python train.py --dataset="rendered rooms with furniture" --train_examples=72500 --translate=0.06 --head_dim=64 --qk_norm=true --moe="soft" --moe_every=2 --expert_mlp_ratio=2 --beta1=0.9 --beta3=0.9995 --alpha=2 --lr_schedule="cosine" --final_lr_fraction=0
Rows from expert 3 of block 5, named by matrix and row number. Rows with one number belong to one neuron. Each number is 50 + 12 x the weight over its row's rms, rounded and kept within 0 to 99. All counts start at 0. After the name is the row's rms in percent of the matrix's.
# gate: expert gate (model.blocks.5.mlp.gate, 16x256x128), inputs 0-127
# up: expert up (model.blocks.5.mlp.up, 16x256x128), inputs 0-127
# down: expert down (model.blocks.5.mlp.down, 16x128x256, transposed), outputs 0-127
gate.5 106:50 44 50 49 74 32 42 78 59 51 48 62 57 44 47 48 55 45 60 58 47 22 50 62 51 44 54 44 59 46 50 61 75 68 35 49 38 36 59 29 48 47 49 49 43 20 41 62 41 55 41 65 55 43 50 51 51 40 57 54 46 57 28 37 55 58 66 67 33 49 72 43 57 54 37 36 59 46 65 59 33 50 45 48 56 52 33 62 57 57 43 69 37 42 53 84 53 53 51 43 50 68 45 30 53 60 60 55 63 36 50 29 56 57 60 35 50 52 51 76 48 28 46 38 41 62 15 66
gate.6 093:46 59 76 60 50 42 66 74 33 55 55 54 49 45 47 44 50 57 54 73 31 34 51 45 45 62 49 56 39 55 50 58 70 46 47 60 54 49 46 43 49 28 34 65 54 32 41 53 55 59 51 71 66 55 30 60 45 51 55 62 53 61 37 43 73 37 46 75 50 42 36 25 68 41 49 44 63 63 44 40 72 46 52 52 27 57 39 29 35 42 41 64 46 31 49 68 41 21 43 52 72 44 34 53 43 46 39 61 55 39 47 49 57 64 28 43 44 50 60 59 37 70 58 44 58 28 42 58
gate.7 094:32 48 26 55 59 37 73 38 50 70 69 67 55 51 56 45 31 49 51 67 51 47 53 71 30 65 50 57 57 43 40 54 50 39 60 61 59 50 48 42 59 39 21 43 37 28 60 53 41 38 44 50 82 59 35 42 35 66 50 59 63 18 57 63 60 44 41 60 38 63 44 53 37 53 25 51 45 33 27 45 62 56 56 60 47 48 46 61 53 48 65 53 51 42 53 41 51 35 48 48 51 34 59 34 66 38 23 48 53 49 62 49 36 68 48 51 62 48 44 19 62 57 47 49 43 55 59 40
gate.8 097:52 38 63 56 59 54 51 77 46 38 51 40 50 51 26 30 61 53 56 10 57 47 58 39 62 40 54 57 53 43 54 47 70 50 46 61 44 59 55 63 65 38 50 68 51 68 46 54 62 52 69 77 34 64 63 39 37 51 40 40 65 51 24 41 45 59 64 50 51 22 62 34 54 32 55 58 39 57 68 54 47 41 63 56 43 54 20 29 37 57 38 44 72 52 61 55 41 54 47 48 33 38 61 35 38 54 53 49 47 47 39 44 57 29 42 54 38 50 48 71 53 57 67 59 33 60 49 49
gate.9 096:49 59 47 32 49 63 39 35 59 58 62 46 52 47 55 31 45 48 44 41 61 47 47 40 28 66 48 67 39 69 43 53 34 43 37 42 56 61 59 53 48 58 49 58 54 65 55 54 53 57 64 45 64 55 41 41 58 44 53 52 46 22 64 50 31 49 33 35 41 67 38 60 35 39 62 62 29 34 53 33 42 55 53 68 65 47 72 50 60 35 43 47 34 51 56 33 69 39 29 44 51 66 52 79 47 42 66 46 47 54 65 99 43 39 51 51 56 55 58 34 66 62 60 47 41 37 58 40
gate.10 088:38 36 56 46 66 21 57 59 61 58 52 57 46 37 33 52 51 69 50 60 43 46 34 68 49 41 11 62 44 35 55 59 39 36 48 53 55 55 38 54 54 48 58 45 51 69 54 54 54 49 50 38 52 54 63 56 52 37 49 74 47 77 54 54 56 43 45 45 68 53 41 64 46 45 43 37 47 47 68 78 51 41 39 42 29 59 57 62 35 61 38 61 57 45 33 38 47 65 46 52 70 50 34 54 48 73 43 63 34 49 40 40 49 38 73 47 58 56 52 51 54 55 28 65 46 92 58 45
gate.11 098:45 44 51 54 59 16 45 72 47 50 62 43 52 49 44 49 38 39 60 58 51 32 51 56 30 41 44 51 48 52 52 52 45 48 42 63 57 49 67 38 59 35 45 50 38 51 72 65 38 59 44 38 50 59 62 32 40 37 54 74 51 50 42 53 46 34 39 27 48 70 45 57 42 56 40 70 50 51 78 52 46 37 49 49 53 59 46 66 28 45 66 53 55 39 43 21 41 38 56 40 54 70 47 56 42 52 78 63 40 52 75 32 39 53 55 31 46 55 57 68 72 44 58 60 37 71 32 25
gate.12 109:32 60 39 52 55 50 58 47 34 28 74 70 37 69 58 63 37 35 45 52 31 59 34 55 64 52 60 40 53 50 61 59 56 53 43 45 63 27 56 60 51 50 42 32 36 52 64 44 57 69 37 58 69 44 34 60 48 30 46 71 57 38 48 13 46 70 58 77 60 34 49 35 68 57 32 65 67 57 40 38 41 65 50 46 32 56 54 43 45 54 55 44 39 49 48 72 54 48 60 44 59 50 30 48 76 59 52 42 48 35 44 57 54 58 51 59 57 53 46 46 37 66 29 51 43 38 43 40
gate.13 101:67 45 40 45 48 59 43 49 46 24 50 60 52 53 60 62 40 51 51 37 31 42 47 36 65 47 51 45 48 50 69 52 25 44 45 63 44 60 83 61 60 39 41 44 39 69 61 56 61 66 66 41 57 56 65 22 34 35 41 53 41 55 35 32 27 64 44 56 67 42 60 41 61 38 60 74 70 58 83 63 63 69 57 44 54 56 19 34 42 65 41 55 49 57 36 58 42 62 58 44 54 58 49 45 39 49 33 58 43 58 49 44 50 21 60 53 43 58 46 60 44 49 58 58 50 53 49 47
gate.14 109:38 47 43 43 53 44 50 65 58 62 61 65 70 63 47 59 35 30 48 71 44 58 53 39 30 63 64 48 68 58 46 52 35 55 59 62 51 44 44 40 42 73 41 61 42 39 45 48 31 42 54 66 77 53 29 60 66 53 50 34 52 29 57 56 42 32 56 49 30 71 54 52 41 54 39 40 42 39 18 39 35 49 49 49 56 48 61 61 43 38 77 45 58 41 49 67 46 29 58 54 42 32 75 41 48 53 64 48 59 35 63 63 49 67 41 44 63 63 53 20 54 57 51 54 58 29 51 51
gate.15 100:48 66 29 45 46 56 42 61 62 52 47 61 71 49 59 50 36 35 67 58 67 34 50 58 48 52 66 24 65 63 34 61 72 65 54 46 39 46 77 22 48 41 63 41 43 29 59 45 51 50 44 79 52 51 52 47 63 51 41 46 45 32 40 45 42 55 60 57 50 33 61 48 33 57 38 38 47 45 33 34 36 65 52 44 49 48 35 60 71 46 73 57 31 58 61 72 58 41 46 36 43 69 66 34 54 39 55 45 63 54 52 42 58 50 58 38 54 45 47 46 28 64 39 58 48 35 31 31
gate.16 102:34 42 38 50 57 47 67 31 57 58 71 47 25 51 47 82 54 67 29 63 58 51 30 55 61 53 53 61 55 48 32 41 18 59 41 37 65 41 40 26 59 53 52 35 65 48 58 48 54 59 50 51 52 70 42 67 49 52 73 55 51 60 71 54 49 44 51 54 43 47 37 51 55 41 47 59 46 36 53 47 50 32 49 38 55 58 72 61 20 57 51 49 54 35 29 25 39 69 53 53 55 22 42 67 33 62 58 54 45 56 55 46 43 75 55 47 55 56 52 48 58 52 65 31 63 48 56 49
gate.17 102:53 61 42 51 49 61 38 54 21 34 63 58 79 73 51 62 34 38 51 40 25 70 49 65 54 50 61 49 51 62 47 32 55 60 53 59 39 49 41 53 55 33 41 63 59 41 41 55 47 47 46 60 67 59 56 45 55 50 45 34 65 11 38 43 33 54 45 58 63 40 63 46 42 29 43 33 60 70 56 49 27 34 79 41 43 57 33 42 51 38 34 50 57 49 49 41 44 35 49 50 57 36 67 55 53 58 29 43 53 52 61 60 81 48 42 42 34 68 59 50 49 69 54 57 55 48 57 55
gate.18 099:41 32 43 36 63 57 69 53 46 38 64 38 41 51 40 41 46 55 52 29 75 63 46 58 52 54 45 53 70 46 53 49 44 65 36 46 59 71 60 45 57 35 44 49 28 58 42 61 68 87 52 75 35 43 45 26 34 27 53 37 42 32 53 53 37 45 57 51 40 27 81 44 50 46 57 58 70 48 43 25 63 48 58 65 62 65 31 47 65 57 49 37 29 42 59 50 59 68 39 41 56 57 66 55 51 39 54 36 55 50 46 52 47 55 61 56 31 48 40 57 34 59 57 53 48 56 53 56
gate.19 094:51 42 66 30 50 45 54 63 60 61 33 57 37 57 40 28 51 70 50 58 34 79 64 36 57 55 27 55 34 40 65 25 53 13 58 72 56 49 45 62 72 57 46 47 53 45 55 56 51 44 49 39 50 53 52 63 52 53 54 35 65 66 48 54 30 47 24 36 43 57 32 52 65 38 61 49 43 52 54 76 52 35 44 62 60 44 58 70 54 37 52 52 62 36 45 45 17 50 67 48 56 52 51 49 38 57 53 35 35 53 38 45 24 41 53 51 53 50 45 45 68 51 54 59 42 63 60 66
gate.20 111:27 46 68 43 58 30 66 56 41 64 47 59 51 72 70 38 58 49 39 80 33 45 48 47 37 55 64 53 38 56 64 44 43 35 56 78 61 46 51 51 55 47 27 56 35 40 44 62 35 24 53 44 65 74 51 59 50 45 56 52 52 44 42 53 35 42 38 46 39 69 45 48 53 54 34 52 31 40 75 54 58 37 54 42 47 50 49 64 36 49 50 55 59 46 54 57 24 27 59 47 52 41 64 35 71 47 59 44 31 57 45 52 25 54 49 61 66 34 66 44 66 65 55 65 37 62 60 51
gate.21 090:44 52 34 53 50 70 66 48 63 46 47 57 54 50 43 50 34 61 38 62 31 67 57 68 61 43 31 46 52 59 48 70 69 61 63 27 40 38 42 58 64 40 33 55 56 38 43 38 55 49 48 53 49 60 49 75 55 56 58 37 32 57 62 39 37 52 76 74 70 41 50 50 51 37 49 48 79 72 41 55 45 47 43 50 51 54 63 33 28 43 33 41 66 60 51 66 45 51 52 51 62 25 40 59 53 67 43 48 63 57 52 48 51 46 42 56 51 45 50 44 07 42 27 50 65 36 55 62
gate.22 118:28 39 45 40 62 43 39 55 34 43 65 52 39 56 54 60 55 61 47 48 60 48 41 61 38 37 65 55 49 47 51 48 20 43 68 53 54 55 61 27 60 50 54 52 44 51 67 40 32 48 55 44 75 60 42 32 52 29 47 63 69 47 51 48 36 56 35 69 47 48 72 35 46 54 28 47 69 28 44 52 52 69 46 45 64 72 78 80 51 61 44 54 35 33 52 42 60 68 48 54 53 55 58 53 50 60 71 18 56 57 43 44 36 63 74 39 51 46 57 38 56 46 40 34 40 57 52 52
up.5 103:63 44 59 51 42 45 47 55 50 52 74 34 59 50 33 45 60 31 56 31 52 23 56 61 49 57 58 63 55 45 63 46 41 63 44 69 50 71 68 37 64 57 50 64 46 41 54 60 26 49 70 37 48 56 65 28 46 41 43 52 49 49 43 52 61 46 39 49 23 65 63 44 43 47 54 44 60 38 67 54 26 28 48 60 74 50 34 64 47 38 47 49 47 43 48 31 55 48 39 57 43 65 38 68 31 48 52 38 51 46 60 46 58 54 51 33 33 73 66 70 61 43 68 53 38 85 44 48
up.6 094:79 77 36 50 52 61 39 41 53 39 42 46 55 48 57 64 29 44 63 41 63 40 41 24 75 43 57 37 46 57 30 54 66 73 46 28 43 57 49 48 41 60 67 30 73 70 37 45 49 56 37 48 38 42 49 66 54 50 28 68 64 46 54 42 56 55 62 64 66 33 41 41 55 66 50 56 36 46 33 34 34 69 45 43 34 42 46 43 55 58 52 46 48 52 47 57 50 61 56 62 62 53 59 49 47 60 42 56 69 45 67 62 54 47 49 32 44 59 46 39 33 70 45 42 70 28 35 53
up.7 084:35 49 60 44 63 38 68 38 56 63 69 58 36 45 42 61 58 76 37 61 48 53 55 55 55 41 52 58 41 36 47 62 41 53 42 60 56 42 37 37 45 26 71 46 51 37 48 41 46 50 20 56 54 47 22 71 57 34 63 65 42 76 54 42 56 49 33 75 44 59 42 36 69 30 46 52 50 59 53 67 49 47 39 50 32 69 65 40 22 55 34 49 51 44 37 43 49 55 61 51 76 20 49 60 61 57 53 56 48 48 24 49 50 42 56 46 42 57 45 62 41 53 48 40 56 39 60 34
up.8 099:52 47 47 61 58 56 31 34 45 55 53 35 24 64 49 39 49 72 56 69 44 55 38 44 54 43 48 49 14 47 36 52 57 59 49 36 43 55 48 24 29 57 47 57 51 42 46 50 60 58 43 56 41 34 38 44 65 28 48 65 55 59 35 43 53 57 44 54 69 55 48 39 55 68 42 50 60 49 55 33 49 59 50 49 34 58 78 47 57 45 59 60 65 32 70 48 45 68 64 56 67 49 42 63 46 74 72 22 55 43 31 65 55 55 34 46 50 56 40 35 29 55 23 58 63 52 35 50
up.9 098:55 55 46 19 46 44 47 42 59 75 56 35 44 35 59 33 52 46 44 31 73 41 56 30 36 61 60 49 41 57 53 51 38 66 56 30 52 75 67 47 44 56 51 65 59 48 46 64 50 59 53 41 56 51 60 22 72 53 53 37 36 41 57 62 54 53 36 47 38 63 44 70 42 53 53 58 26 38 33 35 37 55 53 67 69 43 53 46 68 40 61 26 30 56 49 32 77 49 39 44 39 57 57 75 57 37 62 36 55 48 60 74 50 36 44 41 43 59 50 39 62 52 56 57 49 45 47 42
up.10 092:43 32 55 71 70 14 55 54 74 60 46 59 39 52 59 37 51 54 47 85 53 46 55 65 44 46 31 50 42 60 49 44 62 55 47 45 53 47 37 57 47 45 40 55 79 50 62 40 54 50 49 54 50 44 58 49 46 52 46 91 35 65 50 55 43 38 55 56 63 61 13 54 51 47 32 36 36 63 61 63 55 52 50 37 16 64 54 57 51 66 47 47 50 47 35 24 58 67 40 59 50 42 38 44 46 62 48 57 44 50 59 39 39 51 58 45 47 47 48 57 73 59 42 61 47 64 60 42
up.11 094:47 52 72 55 63 59 47 58 62 62 36 41 29 55 49 33 69 58 65 51 68 32 63 35 33 53 57 58 51 46 47 49 63 60 30 57 47 45 38 62 54 63 58 64 54 28 40 54 56 48 29 39 34 45 56 55 52 64 55 53 41 81 40 47 70 50 68 42 37 31 49 61 66 71 53 33 48 47 57 41 61 46 66 71 47 49 46 55 52 57 55 58 42 46 63 42 51 66 48 57 52 81 31 46 54 53 67 65 56 32 42 45 50 49 14 32 44 49 46 55 58 42 47 42 32 31 29 40
up.12 101:64 43 37 29 46 58 36 51 52 57 62 57 51 50 41 67 30 45 38 56 49 58 58 53 19 49 45 45 61 68 40 63 42 62 71 28 44 74 45 38 50 47 62 56 55 57 41 28 50 50 36 31 69 41 41 47 60 36 53 32 29 28 65 52 38 56 32 58 58 58 63 76 40 53 54 56 44 43 17 43 42 60 56 42 39 42 68 60 43 46 52 46 18 46 44 46 66 45 61 57 52 57 57 57 56 61 58 43 54 56 61 59 56 41 72 41 40 53 52 33 68 73 38 57 63 37 48 53
up.13 099:47 38 37 57 67 50 71 55 30 36 71 73 36 43 36 70 34 60 44 54 47 31 52 70 54 41 40 40 57 33 62 57 26 54 51 61 57 38 45 59 55 25 51 36 37 60 52 59 43 55 53 27 59 48 49 60 22 46 47 61 63 65 56 52 67 54 45 65 54 54 60 53 62 47 39 48 73 62 44 63 61 56 55 29 56 47 38 48 09 53 34 43 57 57 43 45 43 51 64 57 53 38 50 41 59 53 28 56 47 52 44 36 51 57 62 40 47 56 49 44 40 43 47 58 31 87 43 51
up.14 097:56 59 51 32 52 49 69 59 47 48 31 48 79 59 47 48 46 44 59 50 39 36 45 44 37 57 73 40 49 55 45 33 51 43 50 74 37 57 50 40 32 70 40 64 57 33 39 47 46 35 45 72 62 62 48 52 74 55 29 22 56 22 38 52 54 49 40 45 42 67 62 45 49 57 55 47 34 44 50 46 39 51 64 69 41 59 59 47 55 39 78 56 71 57 57 55 50 21 52 32 47 52 80 54 44 47 51 55 35 43 61 72 56 68 29 54 48 37 57 53 67 55 55 44 51 38 41 55
up.15 102:69 44 61 49 36 56 47 47 40 20 34 33 42 46 45 27 76 53 48 37 47 54 41 31 45 65 39 55 37 46 77 42 45 32 33 75 61 69 58 59 61 51 42 55 57 55 42 69 51 50 60 41 38 57 64 36 60 43 33 20 49 63 37 61 28 53 38 30 59 58 52 58 41 48 55 56 62 48 68 63 64 35 62 53 59 57 58 63 43 39 45 69 42 50 37 27 45 55 49 46 48 64 34 84 41 51 60 61 56 55 65 60 46 47 34 46 49 58 46 65 50 44 62 42 48 54 51 62
up.16 109:29 45 28 56 57 50 62 27 61 77 63 64 52 42 47 66 36 56 46 66 50 45 36 68 34 41 82 54 56 67 13 56 49 60 63 27 56 48 51 51 40 49 47 41 61 41 47 39 54 49 52 59 79 62 38 49 37 57 51 67 56 56 53 36 43 40 82 57 58 53 47 22 58 48 33 53 46 49 48 51 45 59 56 37 52 50 61 50 52 71 64 46 39 57 43 50 53 77 38 60 58 28 32 40 51 43 50 40 55 55 53 41 53 55 56 39 54 55 43 27 53 36 39 31 57 46 47 46
up.17 098:36 37 40 45 38 61 40 48 38 54 58 68 70 62 38 38 46 52 34 48 31 68 70 53 49 46 46 53 45 60 45 29 63 40 71 38 60 59 38 73 44 51 35 55 56 33 53 28 63 50 38 56 55 39 59 78 64 53 52 45 69 38 51 60 43 47 52 55 27 47 53 46 52 35 30 38 54 57 19 50 37 41 59 58 44 48 56 38 76 52 44 58 63 51 61 71 54 50 55 56 55 46 45 49 71 48 50 44 56 50 30 64 59 65 48 59 43 31 51 39 24 61 64 48 62 44 62 85
up.18 100:31 31 61 42 58 44 38 40 60 73 56 49 60 68 41 50 47 53 53 62 46 46 47 50 50 46 64 48 35 56 37 30 60 53 59 36 56 47 62 44 46 54 43 57 59 23 61 57 50 49 34 50 44 50 54 68 81 46 62 52 61 60 30 56 25 49 42 50 53 59 39 48 45 66 34 46 36 51 60 49 24 40 56 38 55 58 70 61 60 51 67 30 83 43 42 37 45 45 69 40 59 66 52 47 26 63 61 35 57 36 52 48 56 49 44 16 65 62 49 52 72 41 43 32 41 61 38 46
up.19 094:41 42 39 66 42 47 52 58 58 30 73 33 35 70 49 74 43 44 67 46 36 51 34 37 45 58 68 43 48 69 36 59 53 53 65 57 55 29 56 29 64 36 52 53 40 46 51 47 45 51 61 73 68 57 43 39 48 43 54 49 55 40 43 53 57 51 54 48 50 45 49 47 55 35 28 48 40 38 45 47 47 47 61 41 35 57 41 62 27 64 65 56 23 49 33 62 55 65 70 39 65 30 38 45 35 69 50 37 72 25 78 52 56 42 65 41 36 40 70 54 55 71 54 53 50 50 60 57
up.20 108:48 64 65 46 57 31 49 65 45 62 64 48 65 50 55 57 36 55 57 58 38 51 31 42 31 62 65 51 40 54 30 73 54 33 50 55 55 57 33 33 55 26 50 59 61 30 51 40 38 40 52 75 81 50 58 46 60 46 52 58 51 49 47 46 61 57 22 57 39 57 48 30 60 46 38 51 26 45 36 56 50 45 45 46 34 48 13 45 42 48 72 81 53 41 41 73 61 31 56 43 61 43 54 46 52 53 64 40 50 47 40 49 55 39 76 44 45 43 58 55 50 56 53 60 64 28 54 57
up.21 094:65 43 61 50 50 43 43 56 58 67 45 43 43 53 55 42 67 39 58 54 70 33 57 43 48 45 61 47 58 38 46 42 48 48 42 63 39 44 64 43 34 50 77 43 29 66 53 57 46 61 48 47 32 29 63 36 48 37 34 77 72 55 30 49 54 63 42 25 34 51 60 37 69 63 52 40 35 35 68 57 51 60 55 36 35 68 31 57 67 64 63 54 31 36 60 47 61 71 47 54 60 63 42 35 52 40 54 46 54 45 27 48 67 63 47 49 44 55 49 51 65 53 57 49 17 62 34 37
up.22 107:64 64 44 58 37 71 52 54 47 18 41 42 45 50 50 36 50 52 47 30 54 83 51 56 57 39 47 31 63 47 65 51 67 63 58 43 44 61 34 71 48 61 38 62 61 56 35 49 58 51 43 42 43 47 53 56 46 51 29 20 27 51 52 59 66 56 57 39 77 29 48 57 48 48 57 39 71 60 41 42 66 62 49 55 42 44 63 35 53 61 39 34 57 67 68 42 60 46 60 45 25 58 61 59 48 52 28 72 56 68 46 43 46 36 39 59 62 54 55 40 36 49 65 73 48 55 49 61
down.5 108:46 69 62 52 31 58 57 38 45 44 68 51 58 52 58 34 66 56 21 67 53 47 41 50 41 47 52 41 53 71 44 49 42 54 51 64 55 62 48 57 56 58 38 50 34 43 81 49 49 58 79 56 54 75 47 44 45 59 30 58 32 34 54 70 39 46 54 31 61 38 40 41 53 57 44 60 55 60 52 19 58 45 50 51 47 50 43 39 50 53 51 56 39 45 43 33 44 35 48 66 41 27 72 40 54 20 54 36 38 70 31 51 49 57 58 56 57 35 30 44 52 39 82 58 50 62 63 44
down.6 091:54 49 58 66 35 47 47 47 62 48 39 46 49 68 59 62 60 80 29 48 49 57 68 51 51 55 34 33 32 53 41 67 72 44 52 58 49 45 52 43 48 17 59 51 34 41 48 50 51 41 28 28 23 50 72 60 70 44 57 69 66 46 40 43 50 64 57 42 55 59 36 31 47 38 63 53 53 55 49 53 55 61 59 42 30 42 41 44 47 37 49 44 45 44 41 69 56 44 60 40 84 54 30 91 46 50 42 42 57 41 43 52 52 38 50 55 56 37 50 56 47 40 44 43 33 33 41 54
down.7 096:45 40 53 55 24 62 57 51 41 51 54 49 51 58 32 58 48 34 91 48 48 32 53 45 38 38 72 40 69 56 57 48 44 50 42 48 56 67 66 60 38 76 50 47 27 63 69 56 50 60 59 55 45 37 54 41 48 45 47 25 43 50 43 50 58 28 34 32 65 47 74 51 40 64 50 51 63 55 43 50 50 28 60 43 58 33 17 57 57 50 62 64 32 63 43 59 56 46 49 50 29 54 62 23 54 35 52 35 57 41 51 54 58 49 55 53 36 66 41 59 47 49 68 55 60 46 71 53
down.8 097:46 46 46 53 65 52 54 37 38 42 55 43 41 54 38 33 55 35 14 20 47 46 62 47 61 57 62 62 39 62 53 49 66 47 55 41 56 65 40 39 61 45 44 51 54 57 38 58 64 62 70 68 63 84 32 45 41 44 42 58 40 33 61 41 52 62 56 51 60 38 48 29 56 42 61 32 72 49 69 29 43 57 40 49 65 35 59 55 51 40 46 49 45 39 54 29 59 69 41 56 63 31 45 62 43 70 66 33 64 42 44 66 51 52 39 56 55 67 51 55 66 41 49 74 39 37 43 35
down.9 087:72 41 54 64 65 31 45 62 50 49 33 58 40 43 47 56 52 42 14 43 34 49 54 56 68 59 37 50 47 47 79 42 36 42 44 66 27 41 29 54 47 40 58 40 55 61 42 55 41 40 48 48 43 47 42 66 29 61 50 54 55 63 40 43 64 59 45 57 42 50 45 43 62 40 48 37 62 46 81 62 53 52 31 51 63 53 55 62 37 41 38 73 39 54 54 56 47 51 36 63 56 61 39 50 49 75 42 73 50 54 51 41 58 45 44 60 48 65 63 78 43 55 32 39 36 49 21 73
down.10 086:46 64 52 52 17 54 48 66 33 32 38 48 65 67 50 71 54 60 47 55 62 50 57 45 61 45 61 37 47 45 54 36 43 38 50 45 53 61 36 47 39 54 67 34 33 56 48 52 51 41 25 46 31 47 53 68 73 32 66 43 43 54 65 41 44 53 30 58 55 48 55 47 46 50 51 57 57 37 32 48 53 56 29 62 42 34 47 53 70 41 53 73 19 28 51 91 51 53 46 47 40 58 61 61 48 48 47 56 44 61 46 50 48 31 50 59 42 52 51 53 28 65 76 49 62 33 56 67
down.11 102:69 45 60 46 62 31 34 40 35 63 60 62 45 46 46 43 53 42 66 67 54 41 38 57 55 51 43 53 55 59 41 38 32 49 23 68 55 48 64 49 64 52 41 40 48 34 80 63 57 70 53 70 57 54 49 31 46 43 53 60 54 42 21 48 39 57 37 35 36 39 28 64 75 55 61 61 70 54 65 32 60 41 62 47 54 81 60 55 66 41 36 33 47 25 49 46 35 39 45 37 48 53 58 51 51 46 55 61 50 54 46 49 50 70 62 29 47 46 42 46 62 36 72 40 48 62 53 47
down.12 103:54 54 29 51 43 51 49 30 55 69 75 56 54 40 37 42 43 59 74 65 59 54 47 61 42 47 42 51 59 45 38 71 56 54 46 41 47 67 41 24 65 66 43 55 50 59 44 36 55 43 40 53 74 46 67 43 49 49 52 40 23 53 73 60 46 54 48 48 55 61 59 77 57 50 63 53 59 37 26 49 41 47 53 53 43 56 43 47 65 70 73 38 36 38 34 46 46 43 56 43 29 42 66 44 45 36 43 48 49 64 41 43 43 54 68 47 52 34 23 27 53 37 47 58 85 52 66 43
down.13 104:51 53 55 46 64 42 54 60 50 51 50 60 34 36 54 57 32 60 34 51 47 46 50 62 51 63 38 54 52 38 74 58 53 51 50 74 33 20 24 46 64 49 68 42 47 45 52 39 33 29 73 36 59 36 46 44 33 51 44 57 66 70 65 56 73 45 56 48 43 58 39 59 53 63 32 30 57 45 62 73 40 48 54 33 56 61 70 41 32 45 42 55 71 46 60 39 55 37 39 63 45 59 40 53 50 59 36 85 41 66 60 34 52 48 51 43 48 55 63 60 41 43 40 58 36 79 40 49
down.14 106:79 46 55 61 54 46 45 54 44 54 53 39 27 48 36 61 44 50 39 49 52 68 55 56 74 55 29 64 37 21 58 30 34 44 44 65 28 49 32 58 55 42 78 52 68 63 39 57 63 61 38 60 34 44 39 60 52 54 63 47 51 75 53 57 52 51 34 56 34 55 29 64 42 59 50 43 59 32 65 70 43 53 39 52 41 59 69 47 42 39 42 66 48 44 60 43 31 54 54 74 47 60 55 63 47 70 52 68 38 61 57 39 43 40 43 28 48 62 62 40 44 68 39 56 58 53 45 39
down.15 095:47 52 60 70 48 51 45 42 66 60 38 37 51 55 51 48 61 66 75 46 56 46 44 52 34 55 69 38 57 63 44 65 52 45 46 72 45 57 63 29 58 40 39 52 31 50 57 51 47 42 62 58 40 56 57 41 54 36 46 31 46 46 58 47 37 61 41 34 73 43 46 26 50 64 38 62 37 58 61 34 68 53 35 40 45 50 39 61 56 53 75 89 21 48 38 55 32 50 51 41 47 56 56 57 46 53 52 48 40 57 43 63 29 61 61 68 55 55 33 70 36 39 60 41 39 19 33 45
down.16 105:61 46 49 46 45 39 39 45 64 50 38 40 50 57 45 42 74 51 32 38 61 36 63 54 41 52 52 43 62 69 78 75 47 42 56 65 50 72 53 48 58 49 54 43 15 64 45 54 51 34 55 44 36 47 69 34 66 45 61 19 36 42 63 65 47 52 41 21 58 75 56 39 39 54 52 41 51 51 51 49 55 38 58 50 46 29 35 46 64 47 46 62 34 58 52 47 41 39 57 44 60 58 57 46 52 43 36 22 51 53 34 43 52 47 37 78 43 39 35 50 31 37 71 63 57 53 62 52
down.17 100:54 43 27 45 51 43 40 40 60 75 20 40 45 46 41 50 56 35 49 50 61 50 41 46 74 56 53 76 43 42 37 38 32 33 46 47 50 56 62 41 65 52 70 27 58 81 40 73 73 63 50 54 50 46 41 45 47 48 69 52 47 54 42 34 48 44 34 34 29 61 39 59 45 62 60 57 47 31 66 60 48 44 52 61 57 54 55 49 82 48 68 46 50 41 57 41 24 70 42 48 70 67 51 61 44 59 56 39 44 56 61 60 63 36 46 52 42 59 42 43 50 70 38 47 59 58 43 33
down.18 108:36 57 23 37 42 59 53 50 39 52 55 54 65 58 43 43 40 37 91 54 55 49 46 43 50 37 72 49 56 67 37 47 42 67 56 34 63 69 64 29 44 72 42 67 65 62 59 46 48 48 54 60 51 54 34 44 54 58 45 48 32 27 48 33 30 40 59 43 49 32 56 49 47 56 72 64 59 62 41 33 43 61 44 74 51 51 49 36 46 67 56 68 43 56 53 42 64 53 41 38 36 16 62 35 38 40 56 41 45 46 60 55 40 75 36 51 44 46 52 50 48 68 56 56 62 45 60 45
down.19 094:64 51 70 35 74 43 43 44 56 40 47 39 59 52 57 58 52 35 39 37 44 41 52 35 56 93 73 47 51 41 59 38 47 61 63 60 46 48 34 43 37 36 55 33 55 51 52 41 60 49 59 62 50 64 37 62 61 60 55 39 64 59 34 34 55 40 39 45 40 60 51 51 28 42 32 56 20 48 61 42 31 39 43 43 44 42 52 57 60 39 57 58 52 43 64 40 46 56 58 51 48 48 62 68 59 40 57 60 46 70 59 59 70 21 49 48 41 64 55 56 56 79 52 26 46 46 25 34
down.20 104:58 41 51 27 77 50 59 58 42 39 32 37 63 41 53 54 49 18 35 45 51 34 47 35 58 64 55 63 53 39 55 20 39 69 49 43 40 50 55 49 27 58 52 60 62 61 55 56 47 46 44 59 41 68 37 54 49 66 51 52 45 61 35 36 52 33 40 66 52 37 55 57 22 60 39 43 43 40 54 36 56 50 40 39 64 43 55 52 40 47 50 73 42 59 79 47 57 57 47 62 44 53 65 54 68 49 51 58 54 52 60 61 49 24 42 41 42 78 59 64 53 79 43 43 56 31 53 28
down.21 089:58 51 67 73 32 57 37 42 50 47 48 52 72 50 48 70 42 63 74 42 32 63 51 40 66 59 39 43 41 28 41 59 60 61 48 54 48 33 29 57 24 49 52 51 52 56 37 58 51 47 36 68 46 34 44 79 58 38 45 39 46 61 66 46 56 68 48 77 49 42 55 37 63 41 50 46 28 64 47 70 48 54 24 43 33 63 50 32 41 49 54 46 46 51 67 67 62 58 48 57 49 56 41 56 54 56 37 70 53 46 40 46 38 48 36 60 65 53 59 59 44 36 30 45 75 45 27 60
down.22 124:40 52 66 66 55 53 56 67 53 46 54 46 48 65 52 43 37 77 64 48 50 69 41 48 54 45 30 52 32 51 33 63 68 40 51 34 37 48 56 43 52 34 33 58 79 32 29 43 50 59 38 56 48 57 54 57 60 42 51 76 80 58 36 38 35 67 60 60 36 40 34 31 71 40 57 68 46 42 47 54 41 60 35 66 45 60 70 52 35 40 37 50 63 40 50 47 33 45 56 44 51 35 46 62 36 71 46 59 57 46 62 57 36 60 57 33 65 42 49 42 59 57 35 50 40 41 26 63